From a checkpoint of a small multi-label image tagger: 11400 steps, 20.1 epochs.
Rows from block 3 of a small multi-label image tagger, named by matrix and row number. Rows with one number belong to one channel. Each number is 500 + 50 x the weight over its row's rms, rounded and kept within 0 to 999. All counts start at 0. Numbers have three digits each.
Before each channel's rows are labels from the 100 images, of 14976, where the channel reaches its highest value: "top examples" is what is common among them. Only what is clearly more common there than usual is listed. The data: rendered roads seen from a driver's seat, with toy cars, trees and houses. In brackets: how many of the 100.
# convs0: first 3x3 conv (model.blocks.3.convs.0.weight, 192x192x3x3, each kernel summed), inputs 96-191
# convs1: second 3x3 conv (model.blocks.3.convs.1.weight, 192x192x3x3, transposed, each kernel summed), outputs 96-191

top examples: double yellow line (83); crossing stripes (66)
convs0.37:517425480492444453500489439497374561450457518474561569537557482522533411516424470547500514459557508421410520516468587579458479484536534431452549430432548458661478525455538610464499473464544519479453505566436553498529587533478505485405524497511458506491457555481602486478466475475499433519
convs1.37:472492520498561504514517465520608511534421502481526526460451431494526501519395519459464472534425541523521559543473500496411525454501576438514398511620481492465519482531503508515572379479464453525499535479495454498567444535534526460380547557473506481483561424462500499557512463482485591488

top examples: barrel (80)
convs0.113:499358520477502507507500500497472462504471369425540421609484584548497482475444453549545462486564429568492535419513391509521534511504507488552462457554537436449492507428516553531457526535539433472517506469456478536476579459479531477585405471412486434498543512462531433449517477541450594527
convs1.113:456603519568438505481512473548477619561519525456555554536549466547523411471529514482496551480483478524481529552454526525502485509490472554487639479473423531471562580536440470502440465477522425560535406501468501450417499411464459465533443500529483474396408411572529585555489526487399521488

top examples: dog (92)
convs0.61:550444520479477448631440443556444554456545536469536446448418428510432452478485474536423502514411462490598536493411486464418430520551474433487570563487532533525446519538590572440503499561551528538480556536552462545441496480420461415487474481444613445531506565529509548468568544505560432536
convs1.61:576524423538546547395496546610552542513521483452520392486460496527475506483593479490547529519492512486400388520615480465517438484537545528485547467525488535590482541500540507512506532492466451501477533514492447513558531475501510571460524454533572437455561512484451569591487450534575485564

top examples: double yellow line (56)
convs0.169:473485466509544430462469462444471537514489519535630599506548458485561484455515521434473541488552496526514418522493461496487463505526507515488398496478552502615525542468421511458379496384497570483448548524431571426497460469450522421513568460515471652452435454518521446379483525463511418500
convs1.169:510432570571520507567491440411575425457531490502495532525604539546459510491533503524470488469456566616516574376485393513530545476504501494471391454540547522504480533457545562506498552471533450406444481554533537429468466541604474437618454418472501479486424510466528474512437564469513465484

top examples: pine (61)
convs0.57:486402487473574612506538497460549456491499503450444538499445540530563502505530494459409483519433492484520467513499510498428563457522491593483555398489489508504427557505556525522510440539541500434633576473507508443498509465535491450455411530592441466484535468422549449490558474489486442506
convs1.57:424438356589435541481458513446464503545514623504466547553577538505499516509514470509460501340431506472483504459461448615435452539440476515548519540415528465406452518479532528455466414574522532446621473430496553552432455569474412599545507444548514428464573477521489436521526555442563519514

top examples: tree (88)
convs0.136:565452538420537572519466414405501504480487481575625460472503508492544528480490441504489472496469541490428513546559420467439597479429501546423491485505511470388495370349600530537398520511494582443628564574574567445537512501462504516534390517543494456498484514562466537519578530458551474536
convs1.136:467553456502497569613483543554583486609467568506643494434513487484511553615486484533502475595464505462529529526507535647564466499529430485487532585451507474453491491551471594472537476548623566556560520570545612467580506520442523558498604494573489575513505562521462484499445605385505507550

top examples: lamp (67)
convs0.102:514471567542524533544604443501531445499511533496460483487413596587491506610552483418473488436475493434461453547490567470473486416528490527479495412540505510567447583613469466497485458526397499448477504542442618565533582530449555459491473532557489547596474523507487523454504535519578471607
convs1.102:555499428507520450468488571449510486493506444516527592447531528538429525512532485531501515467472514461530499521483548590506478600500558515497445380598541511511498476528576606508470465521523479581540469482489462554537503552474490482515417521480577506489500360499511499498425582463471512518

top examples: double yellow line (74)
convs0.129:517511474466470491506461430456460456510546525450583526563518473454514513583512529540459479444475482437539485536448548454552519496509434521520537507597392441644521406471501514484418434498460455499514444495473562468495390526544610614570536493534416470371373511484584576444421444501497502447
convs1.129:542542513495488516541475498441521469496534626471505503473513581485522450469468480451482524503446497564524556421574470482522467525458482467490422551568553442435471517488490521425492487514426580459482489546477491541424335451398424521506537505548508530494487494372441496518538501403396519393

top examples: barrel (99)
convs0.85:522464542457499456490381564516445512402467503488525458449465426433459444413541538457551432470489413508469497487440388462438538531489548445544431428493499625402562578521488546518471567433428540611515460519446504527610486407673534484519587493517551526537531452504490513574502514498512511550
convs1.85:503493538478420440458548544471507548471493483509372451538513449458447431489469447540487459543547464525527410499518481483401509489581534496532620502485533429467517540442429453514459421386578493446537550447530473372490462488458522424467500469506588491513530555524405440476583558442521469471

top examples: lamp (78)
convs0.29:511490421394539497508466405582443493440425471565466483408504581555604441534474534437479464515412488418510532443499502472487522439548582382459555474499525536522471396552440572476444590402499516446492534542442528456462494424472507578560508576510514501422505593469518431538521462424550458575
convs1.29:553452429437496532477503554433523501454514496518503512562385438496469507472543542544571455430558522504496472561440451526508434472579483581437611480540454523491565512416495492470425463395562511513527471479589463497543487467537460415462501472452611583548481483535461549584553361534621587485

top examples: crossing stripes (63)
convs0.74:575333473471494463601469410537508574472547523483527489551438445537563474490538427505501461583533498500521423517585480460541519480467514518487475581513520473594511445426459545486407384463459416517467537544372497513472409470428488471492553405490415521450580416417481424551492430462401529475
convs1.74:553450499534341489462530542517554506486557503534526435535514558566529484512547484508498506550522484430494470496459507533565501426489506506479597529481473513530605497431520565520528548540476505539453542466551593584514520480500533440575591527507431541584510492473557555570468475579498560574

top examples: solid white line (99)
convs0.16:504472480474470422548409543482495479514549454471570508460477488492583453493445571494556543497444451499668471519474542576488568512531545517567431534524524473550576538549503562518546469444541451572471554555479472543537545573530471425351490552513488557477424465481657528454496458550466507497
convs1.16:420478486542565355487536481440511523499451439457466435464495521385457492514510483496443515523390461483560443449517544511502520506548644539454405567615562536482485489507519411541540450571505496472568472470559488466450540523485410550436495486441587506413532515509519462525456528466457627398

top examples: crossing stripes (53)
convs0.48:396508619592488470519541618421462526545484597467496612554470501474512580450542464498496443493535478540537511549440507526485507483512573532608488423565493550483362443489496453532448444402477556526470511557428506449498416487475451456466470384485464575543574485453541445491510559624532548567
convs1.48:533454458504477542459461504518475457423504590538509650447484442492561529482516498472472417492483499403441486529484563541496553526460520487491431535407550429579541602398510424506531508379518511598471503487448523475535452417551594524497466452419541575567472597588529509464487479450550491517

top examples: crossing stripes (100); double yellow line (58)
convs0.3:528547620429458450489478580564447508495495521424461557554501478423507463542544576430486480476506469484459458572613501452608521440524544500599543485503449496494449480416504527485477537520514567519578536557510480516432384415468488399495533381477477508411551509476439454479499547539477570544
convs1.3:389485471477377523528545496540482534394477536499440462486448540443512485453496445446524459453492542460426471516479473461483545480542415514523548459336462499476499425423387500543482517430598458533429500552443527519465526498561489521425506474487442461461469522491531533435465622454466477533

top examples: crossing stripes (76)
convs0.181:555471550462538480488453624470518425460536526472469533569543538479418448592507493443502491456494414607448498450554510477542532486520585404584511509471546498432535390472461531476449590490636494559595551462515482527487484500490438396477482545427498464500490434494459519497464535478494615587
convs1.181:395530556406424541510479491536469517435533452521530516532585467473519487487425524513482587550431502554498543511484535499484509495524529522522487523449430586526589408489432446586436522441501453517392510382510494469512532495489445557469486477436467503513471441586584475409463605444517511509

top examples: straight (60)
convs0.12:541452493367425526427520535485426545529587486457474465435546622456462584609495497454480503422485514565483453444442445521426557434494579487537557475536514487520459482493442566502526444529491459468489498497430515524465493525538477481582538511485490493555536483500490527429470514476515482553
convs1.12:527425462489498455538438529458498522439499559470496595538546428473504458567483555472490566577473458468577604492496515438503480515515549563537506565466460480496491565489467550500464523465557478432481433466477539508535599543506546556476551486451583454502479475513602590645569526496541611466

top examples: pine (74)
convs0.104:547445545359428521589518431440538542539412461500536504478403455468411474548495554469538457498437483540386542480523500506484500441424506437422534526484425470514511517514553519441424526539407505511516491540484564528448462498514436530589500536507513495539477462461430513517513479547443463525
convs1.104:591471456506399531467513570548558505543536578490569469419484415438408431518554547437489518483646493536442427507493593445475449449527497564462475490438501572495600459449476505533418414487506514535535429567496497544558473528561553366541586533512568506535471571404547587471583457519503540505

top examples: straight (98)
convs0.155:515444507580476381556460571530469519416426499469520568577472543474435510504571544434462409514438464482535547481513436500543544468615542456520529447435510424545480427469472545521563504588505489560553556544423442540515589489489555438519539514423495591407436590436513489522502498473454525476
convs1.155:405484463522436488589442597534447520490522536401529470423489629463523387474536653461478518489520477490444494531467503504474544524452402422541553502460476477512532513448458458417554486488392458517585452499488485567415434501603469493452542371489432540544482480453463514390430496494426556471

top examples: solid white line (98); crossing stripes (79)
convs0.107:486481489507531433548482489542515493484478446531577474457457489479416527392551468510470519463469424524456459505540537445418440529512476477514517489434483472544561586500460489425455504510492500532512475473428489604478526522515542499417535531501511499486489479494391462508538457559411467517
convs1.107:466486487449425472453484494470536489535537432511459432468499460508550472526501489433519437463543511551494484494540570537472436426470593493526509471566502419489473412587504384479592511592425506528486537655575431512602475482476525499408571512457404481486493476449505480527526457479520586562

top examples: tree (67)
convs0.134:418523550474487507473633441453472502410524446501530468507547512498506457593528503504414472569536423476458487579428525459424464397513434491561522440461505486481568522480484500559421550423584534550497564498594438528553501512480609547542500537557451431503597550598580472435425540519523548617
convs1.134:470462514460486484508530532545486535441425508553497471477513518482462503550533463460509409521463464510454445547494416498504446516498517544440541525513466505439490468555454397532376456551442458483561478513564521437406511485499624371414373501397525476573501572526493446478464526477479437564

top examples: barrel (100)
convs0.124:456449497436426506548530550466484506501576530530466406534347579512489557430468529486614459515476448555529552495557532504522497566587513463392472487534487449412477561448523447481493532453506485482538536559573489498491492485451604468445571556537441486532467493442508554452537386506510525483
convs1.124:491471359487514451529486558374509398483499462474473530490532538544469568515360509544521473504439569457534420423538521500551444550555487501436504452504513430474495499537504496566517526443423438501416474517420460495543539456543502504536454474514533477509547528550576489491599535427501543501

top examples: tree (67)
convs0.6:448504475717431420516435572498473462574508513512412428553517522644417500569452593449539427494458545605493513449562459513434532439520468481531505508451460449503524424454543497530450551449482428451425454417461496535558374455469463488423527504550485502515477526515475496464517504518579409477
convs1.6:487497427565579475371556486470481478510505488505485533515512496498485543596446487486489482472400446486535567427478591452542509428515463517469465479445587528448485531480499379472469505518549448493489449447490452509470517564508494508442424468598566489500574460447423427568531430470493428517

top examples: pine (68)
convs0.69:470519518505450500480477496519508442566477502467570593450527460471435527534497419459428450462532507419513453467539500546440495554509447429472541508551461594422514484417453477530457545538469503491521469611513516480392431498532466595500526525513501424503405495462462457410517448436506545546
convs1.69:539453495486518488469416589520448551497476520514505450469506481479372442501511492493525489499500500500467478485532449426549478550471551434527521478523471491457496458519452527481467543488464451515561510568481449561501428472567587639506502488511557522578616509581466479422521423517460478575

top examples: barrel (82)
convs0.76:541456507467471506532566473503544524536474440540594524480485530511509546464551500443472472458453520501493446572491565430436495553456485416392448624515433470384486492433478478466400479493510529448514531445506503535532492491501588485522500528491559549627519468582482468473544553469435538521
convs1.76:508537610471453479543530518502536426500530408571675443422546519531586576494458443533439463547508511505513424493546452510556488469479445545444508458524520439537510483488516526486442435487486521561540485425608461484466495457447467427494547501518570469496532493495585516536485547451531468457

top examples: vehicles: two (68)
convs0.149:451507506463493435505438493470469566511452419536404636454476324457550488471522510434517560524546480535563492488535517454558550469575500532487556429454461447562348583471516576414506531486570519494476421509567526451503501511566487451504486500506572487435548482486488485447409523426469483525
convs1.149:461548569546523604455454571477550512565425442440565458513478386508380607443472487516484498486419544502506522494453514436495533426476562492448548434514496471468433501563444471427465458414534465560464559409432459507517346585426497441545412489479514494495478497554415529488502495476525547462

top examples: car (92)
convs0.56:442467429400447496457332417598455463458493480480482532535442529493439452525440492423543523440470544544535481478538467569460537450456619487485537462419542495511498575544422486505571509539531507412477486482440526476518576500463558438567484544459503381495504484528399449485507545467546574505
convs1.56:574428469473540520531467471492581481497505516507524443518456495443455525415548478491489490501474542565507443451534512475532531489585529601506438505481397541528552562533465469585480607413501434447581450473516458527584440542598478484484450592505471509611365479426504607519562590458617524522

top examples: dog (98)
convs0.2:418453469442552421503533462544586554454477617562554440548531440509461579439470514431529482461375463491461499520521477522469608496465607428502444443498459556577503471503469502421350513535516505435501469486462490401500481413512484482511542461443492487459405409587420558519566506444447506457
convs1.2:540430523386469504473485506499629475399463487439512467431556490481441483510569476461510485560437531559450570491554503403600474488477529556500430516424515473542538561467490590551457400612575502479454387534476519517556457502450452459518521598545515509365471481504510550458463497428553513503

top examples: crossing stripes (92); double yellow line (67)
convs0.20:503485494548558480618480488420573474526553452463557485500493437463634524507522469493472479564547395539433570461499493475444469422509530544610511450516463523527450596541540453557490516505583523564559500503463434508606495452540522474560444504569429515510586533504499550434446500497514512565
convs1.20:566571515430500493526470492500551517517449519422548500518513436448381530441418444494460557469470476462492480483473542488574478469488595478441564478383486478536467537454411516461431542470453446503468463494505469438443473441481478498493423533478500455463638506437460479569520571569415511439

top examples: lamp (86)
convs0.4:576447474418615493478386530473438542553452521511519580494551483483443491468513477484577455471496546481660469446516512492438583492542397517433512455543479459507468521522522493500481440415588483445515498469448450463453578471533398374411455511476466442490565514455511485513546496481487456543
convs1.4:620437489530480516388502557482453471450537491424491450533570471492551497525547547529471569453509454546460539514386499495504506472443429590483480503459440489534482543475518522557522509523413469464496509557445490552611571516481494478483587440488594541538440431422478471490479446551545486477

top examples: tree (100)
convs0.153:433499524500604481430563577435477413499508502506515546591533496494457470540437592503533511472541636529450472494507500453461540507449482476444522490525424591474629397591453530536429431531469453463464489443487459492498375488526588578519461515488501525456522506525491523551457523545583441560
convs1.153:430464441499617475501549537482455493398492445466437496501527482483530585403531454578481484507465480443481391473497469463524499482443488544503399520548515504544458453550488490497479431497529527497476465459527554536454511502480541432562473452505553525509510517588465448363469496491548517475

top examples: solid white line (92); bends left (63)
convs0.87:437565484513395475495497461474480623551387534460486433537498481682430512503480479467552412519477497505474511548530545597512456518502495551488517472494516484524570473439534565507556407508495487572531533549452486618478469489417513507381558440508495476521554445419519470555458422405509519476
convs1.87:489485449503582427514597554451453493521434484499465639455463601456513546524426511415393433535428485505536541454519585555512455517466560450526502498553584525483434528527509414523565431479501554554453524492485473385441492429541540494565415507481479527438529428468536509422550525443484557500

top examples: solid white line (90)
convs0.40:525546393491558446525467408496543514440469551456451474495505490503538495482459461493454531429536492440505502418507514634411497534489500437540554418516542556487511628531474563532542543494487519468563566540483483532502545522533455547320485513481513490530461481506573500557502487478465498494
convs1.40:489478441511565494511457464505497480471493516467536514493518465487485427362463402460437531526409499497531438480443422573444505486447609450511385397492514541523442495479567527517474509519459434547565492467523515426485594449596422564489514497428459545474492399522490506564462501539526601507

top examples: car (88); tree (60)
convs0.188:521504467375503510517458399520364567445578464436550509503519594496548461496569498526477510465437468522494520574542428492532442504566550469483491509428470539530486468415582557473472576550475473480510458501543455449450497459481459387482490458454556479568476416580419480542502523500377494534
convs1.188:484610500479460555526583502413587608527573503457500474501430491547600553423545433515492559561545570530580555528494537450522517484589535513514435507548453462515532544544541591596490535467498524562447530528543432584523465530561391593502534496480485559507518463580548484513476516517551528496

top examples: barrel (74)
convs0.126:589520488483473467543544496531472543494522484650507436463477470414390618465502509485453462624357441530419458464462524472373534590485563413538447564539464522569558559486445499398468495566514537444442437496569475467472565526537526427532534487488562468469435515537476585465495500453406553489
convs1.126:535415511476416453531501565551513497479448493518451446515428471471379608467449474462503480530481523560413498471534497432552546527574522442476536520517447472553450539452423476514474464531510498525517481504524458353500498450538495503505544444508586526406524419509543503568516450511446483507

top examples: car (94)
convs0.125:469477509564499514462409643484445492520570517474468477519515409452408459503521504430601515498379533480524467489614512485488537497485508583496465415478476462477499506581568479531489445525546502549510494471530421513470523465545552588449447565446485545500485425541508468446448484550462551522
convs1.125:480443433523553407432478485469456505490473466531490453511415476509499470465384535444432433467543489456524468443493481524464402412470542453438390556466527520483484528538468407450425448547476455552560378510505539446457534495517492362506440470524510390457463470456407517435516458518549536412

top examples: truck (89)
convs0.140:519474511530467435434375483475444522549521569526514462481475424436382527519408523548526483430554556509497557456579499488476573505467545494485550442435462502497525424479437659454450471419513497424489532484477464430502527491585443535480474441452500462424631461482486517545493425524507457549
convs1.140:478443408516491485453496504473526542502499447489576485458562518443532479522582580543491660403468490443443547646414509434477449428542483534517485494482540571467530449370480477438508449541503527396501456487482456486467527515482505456491529497568445463443433520443456472497481420595472526501

top examples: dog (98)
convs0.106:584540573418455494538523462495496557541449530507443433451462521465503446467579495590451599460438503579470497405539475510450449497499508409375604437472538498489506564476592547453506494459488514582500542476483528479430499406452389426581536583570497623461555493501483433433555529477496482568
convs1.106:571573415486488476473387512594512596446472570470473495558484493544409492511467521498502464518555559523422493413530558458419504521409570389550467474486525469608546505447451511569430490520541486551508517506457467495455511496461396456530488431500529474379564550496447466468557506509450517502

top examples: pine (85)
convs0.177:557436478489457533495503544512491506506538529473443542505520439501586477563521465518528477478497525447465487567413572559533587562540446566431436433522495488551520467464518498530440553525471558481448467521486538482575458498451481344488495497529510504453592347516470503503517516453487551523
convs1.177:522450497511459605438624545438577520463474507499384529519485461500525569451493399492585639519475500467569557503443476493568489489514569494497520549433510457464525494362559557540477507538546577445517508444484534464445512497496471515511539451497612531522489448438492445537497521468514560530

top examples: truck (89)
convs0.83:404422481424504520467443525558499516405525489471498593547520487459459477500501429474494520437504488443458509488541476488536563519562532528414517397426532414548553427441476495444472509493623483537467512536548494478484505491467528461590543443434498519568523608592495422477494426487553464471
convs1.83:471601489402448468485480497580449623417504612506509410431431495565547559499518605452438428440537495491519498568468510546529539416479427463539550446429485505576505512602510525452473431472480480524501513461481435517509466513588471408506490363594500496498477531511495580539434555544601471587

top examples: vehicles: two (72)
convs0.96:473564519531494461478567493474472500546457493496433459390503455489604432493567478453540555525500504585501507535447563501491568426510465524464565531422435520446422496546414558440536412502543574477394451452553411369587470454468493515517512463485458499442530534561532503583450607495534566450
convs1.96:470434546472424501470352519474451496495541425464466485583531514437397471486522465560425575509411501460494489580500539450516473465511511496453468502549473432514380454502437465471481582567495578438504534573479480556428534487460474503487515517449495512512508541462412468650438433439460500459

top examples: solid white line (71)
convs0.32:454447497573503492532469456511459499465579558523433583537544492417386558472470528505538477522521518477453421564455559581440513520581541517526455458471489602513623470525457473618551592477533443546505452597474566510508462493500486564466538469552457477448435514541528536443481463484502410449
convs1.32:521370463435438475569456490579447488540519434457439470430355394511394475495496471514465442491455414418461424500530444463527476395425545418549527509624444470459526488519569517444459487597455467536462526477531443505478467369499445539560423487475518433444557452434415440441515543499562467494

top examples: dog (100)
convs0.94:429539465441494525465450481583433583502523448528502549560526510443485535541519535477458441594414566466567421539443530547516472477551541476423557553480493415525547458463630488532422545458469451513591438581495554546569458537470521598488615511570484440448489421477499561543486423473455526415
convs1.94:491566467554503470471506572554417438492420471474487475478398404486427454438466478580502505386492536508450494420441523377505585534487496451496438474502527470556471508566566513488488431477488489547505491466500444495497455430463448418505502552530508485438584533487588632412496511492428577485

top examples: barrel (100)
convs0.146:531443522452559451464559466495491567446510430533464560504506494518452571482545578450445438525474430524469419467454535541476565558607497408421519509421549517423567502435534543452499530483474572459482409454488476448576487486461525482460568537467519495441506534543537470506495417460454537455
convs1.146:617546512510409554447590530515517564500564440530462478464442486469436512493533431448519481534517439516423420541406437440561453558534442509482496430537380512472476387545474516461531465490522528553414494583540560538528536389492492511536512471476568548462485501521463472440477517534523528528

top examples: solid white line (55); crossing stripes (51)
convs0.41:437520557555582421547430489476455484418497490486476483525466482451567401400549533536556495472500498461554530501490531505438515489497479517483482474451650535454620500557498567486553421453480555536495553536425577432557496395522443449559507379518528565556591486461507457441494456496526387510
convs1.41:521492475534606503442486456556578467550420541587453504440480502453522467467432452466482470474600356428515461451453528543487449420479586505581475523537547436474479521501556453497537421563479472535519469506568530516496536494525535226603533479513498502517435494524464469513530466475466567464

top examples: truck (89); vehicles: two (80); straight (70)
convs0.58:499473584441533375489512462500449507526469520465494499543457541484486440451461497506494478426541568458574388515533417463480550490562497608571427537529485498580466411465439647477526462530534458492515512456483440461510467527573422481512584452408485526411451627538485430547484546491431470473
convs1.58:479583522539516375573507406523398479456497545476477462492492485517536421504588528487515534415512426450518495647544522505539523496522397498492523533498472487523500397453497548490491444494492528585487461544507504581435509471519504531408535528525491450531404470500493514405423494551416506445

top examples: tree (79)
convs0.147:442440544476502426486426492505569458397466483488461409499464491454478528544458471509440496464405388413485580487556512516452504560532494440410493452547602520442604536446446479610486463504561569501509550510491440392462620438518575487514459547579446488461540441496443502543499487509456409449
convs1.147:503470426506621508468450494474439444441497544474508493588523443439398503462558467455385463511558531510449360556454384531457442477505464544558502494442424517497553485428521516553554438548424494449621496522492477540522473459449421420450484505432482453499513563444479483492440390516495474519

top examples: tree (65)
convs0.5:508480447374524458588516453537457522414535432532459502583415555599425499496376466528535484466479466522465518549487571499562522544502507457547523525457522468473525476435553584502464530556460519549540511401482384475455501520430462424435511522491478454548413606498470406486510446452537484502
convs1.5:572460483449422575555520497595532573448467518574524428422540447533547500504522563529537475519417561516464509563492439541532483519553458464545577471584382469486506487561523479430546473497542525470453648470424578485470552486513509522555539613470479405552562540433433560464495551489511456519

top examples: barrel (100)
convs0.185:509491496589522402528499522545505429524489360468395457515491554443437427501414559455575547526450500497557448524406445489548450524529426402496583481488614506440676500472494470453488501558458546525531464415489533498518555532511462493498561435507529455429429495444522497514563477490569536474
convs1.185:606475460492471474541467445500472487511466425474471453521565469496479468508483566523448461444480463480506509459462510460500532462554493435503453466501426502443521461468474462500511503562517481523470520434540505440553448490438550439551364475453551501473508530458529412434590395466424504457

top examples: pine (72); dashed white line (56)
convs0.167:525433463637502427493410479562447508493527508459508388596568456569461480461542416519526528513505503519515489553511477521392493529558465458521469528505502515402492506544426502555496481562404487463509569473383619502500504465523543385433491489531527515492520463532452467450440533595525420482
convs1.167:577429527533605458443501461484464482518476468578476565426498510470456531479437460531495465425474574495571447529497496465404561492403467493471463451522534525507540443516458518409539473451504431458481612506524507533534501583505493551640412516419601417574483506391479460436476502408472528487

top examples: tree (85)
convs0.118:462481470517540444533398567419373510447525507501451509505472503558626548492456480469487544439541470493480577551492493579463521469503461481590503416490460557442424486530493492503470415482473625493528595649525491603623514460471481551518442468436538458588554579410500438469501459497628504599
convs1.118:453412490562542664479479596464454485548456431526506477497476555505584468519447524579462491484531479463379453477492507482488498566585539504504434503467420543469447545501535397556437419448550496500511589356517461419508449437506509570486469456441490473469539458497461517426499470429471523443

top examples: double yellow line (92)
convs0.128:472462429476419463545386508468457484469533529515455518561518508498478464538476463414550530475489530500560427542492483501431504527523477552511522463509443529497595457570482610512470510488475564474561508551444580517492573487505560436257570529508460541423488506471591550432485469409456441528
convs1.128:497447434412419414598580539473500528553451529459471543422557549482501452471512557558481481497427469477518506527549467508520470529415539514576490476638542518485423494543569464525484444563481544548535541444549515442484445401540570504424498522539469506464489393535447497464516536488509605493

top examples: dog (97)
convs0.174:443480469498576524457533555514479502457610576543510514540488594563613448520608478390510539424506539473575549492513498452509515455465555553390478574566469545533467540580481410584439508492483484505478529421441441524462522584509449554464485491470554529552470416488555518470525559481555477472
convs1.174:412457471513548530500511517429492395547469489491482573415417552488471566475394489412466452520377590424456454477464504446472499443459575496438504414490471508438454530503478367483479549445525541512480476536543476444457447588477453516515472460481513561496466410462483467473524470423511544549

top examples: pine (77)
convs0.142:533484522530432431455436508456500536457464485521489499475635578531436558499510528509436496497491421521613549580566458472464593433492414429519438533485458469455456540553465399470582477637570481493464468436463530499445512530443520462499531509529479499533406496513431554466500499470464507555
convs1.142:620453526504551552463529463451514470498462502470475557577524557549428470625430504449555426530430528581529537433472509477509427529430543481522486482461552501447596462467597428535581492474520406495502458412490463509388488582526465556459468548484529575507456505514498475572543485521449517541

top examples: dog (83)
convs0.89:496531565421493525599434396410492477560449547490506499507499538551525484533528522541476547450497473461498477507559495458462403486526500542437466478553505491509486453458561475565501481496569557475425485538471527456482451455429452499613455506570474597486429450384521588506583509511630480518
convs1.89:512504472555555542418463491497567489499511586577448453434510514440539484516569506533469576454463523486475509435480527492507456494496473534481456502482528513478501530490448540512451435624605533381509468502472425523425519561557491452570425510654561456456440591473490519497447518498526512515

top examples: dog (96)
convs0.158:415475546473504521589503499528537550449473468436618522412486487572556572507476413517458435477466470473540470539539523559546432508481502487553581480470509515493438473405455480531463475515502476482516460509460510483536499401455518552550536490609474540490530468553535559474531580462625576498
convs1.158:511483511427496454519521509504565478546554606503600477584530602540484536552483469495485449512470542533450612425494507643522446539500438424512503539442496442567507675488462582508478507531492489507539541457464522545548480488495441460489569492631474498546565531476533456587513519561549554547

top examples: straight (60); pine (59)
convs0.10:533448458446392438468457494465480586498591552441450518523515533540484514500434476463551534468555443523416470441473467536538505454442500469518481387561523445485460549414485493480548409546490508513482444477443576421507520515490599441544514645556529478499389463509508451436503553565464507467
convs1.10:584532529466438486458505480450610541499449530493466587457496543478438511573484523582459375473494457519505540503468525486419453509487428537553446569487453550496626469509556513509486399554427558467590550457526510487498543544514473517512534504543602456511480518527449503643539488516596557496

top examples: crossing stripes (98); solid white line (60)
convs0.137:521533475443478570467414563503463502455509514520544500587502446477466541550534546465504629438452496426594461460539495564432509434524535520496493541522446569519483487499547630466566450520543590511467411452619534496516455521421440478585451547412582448420562488540543499465479437454520501583
convs1.137:520501427465386586472507539504563551554442442440499404426467387468484502464384539481537448444508468517471490527537538469538449398484546440418488555407431472497545446531499404429546515532574480518482476496424474419468454410425565469445544457483475499506562466502483468538554553366463515493

top examples: pine (86)
convs0.154:467514459464443485506556496430569471472497479531500448401486541576460477494443543509571443464501540645475563564455510544515505580579472465576551403566580384513526566434469527451530503538525546511453428514410486438531545466499414441447474562580631531434500418474605469501469493430532488526
convs1.154:519438449462416486483504489461539622479536479547445459570497444421520611568473441468482484526478495557599583499571455485600509500532522398472443569487402489516470541500558438556429535442554495489486529559468561443541531524574503592471459533370544577539503412535483504557496517544493633438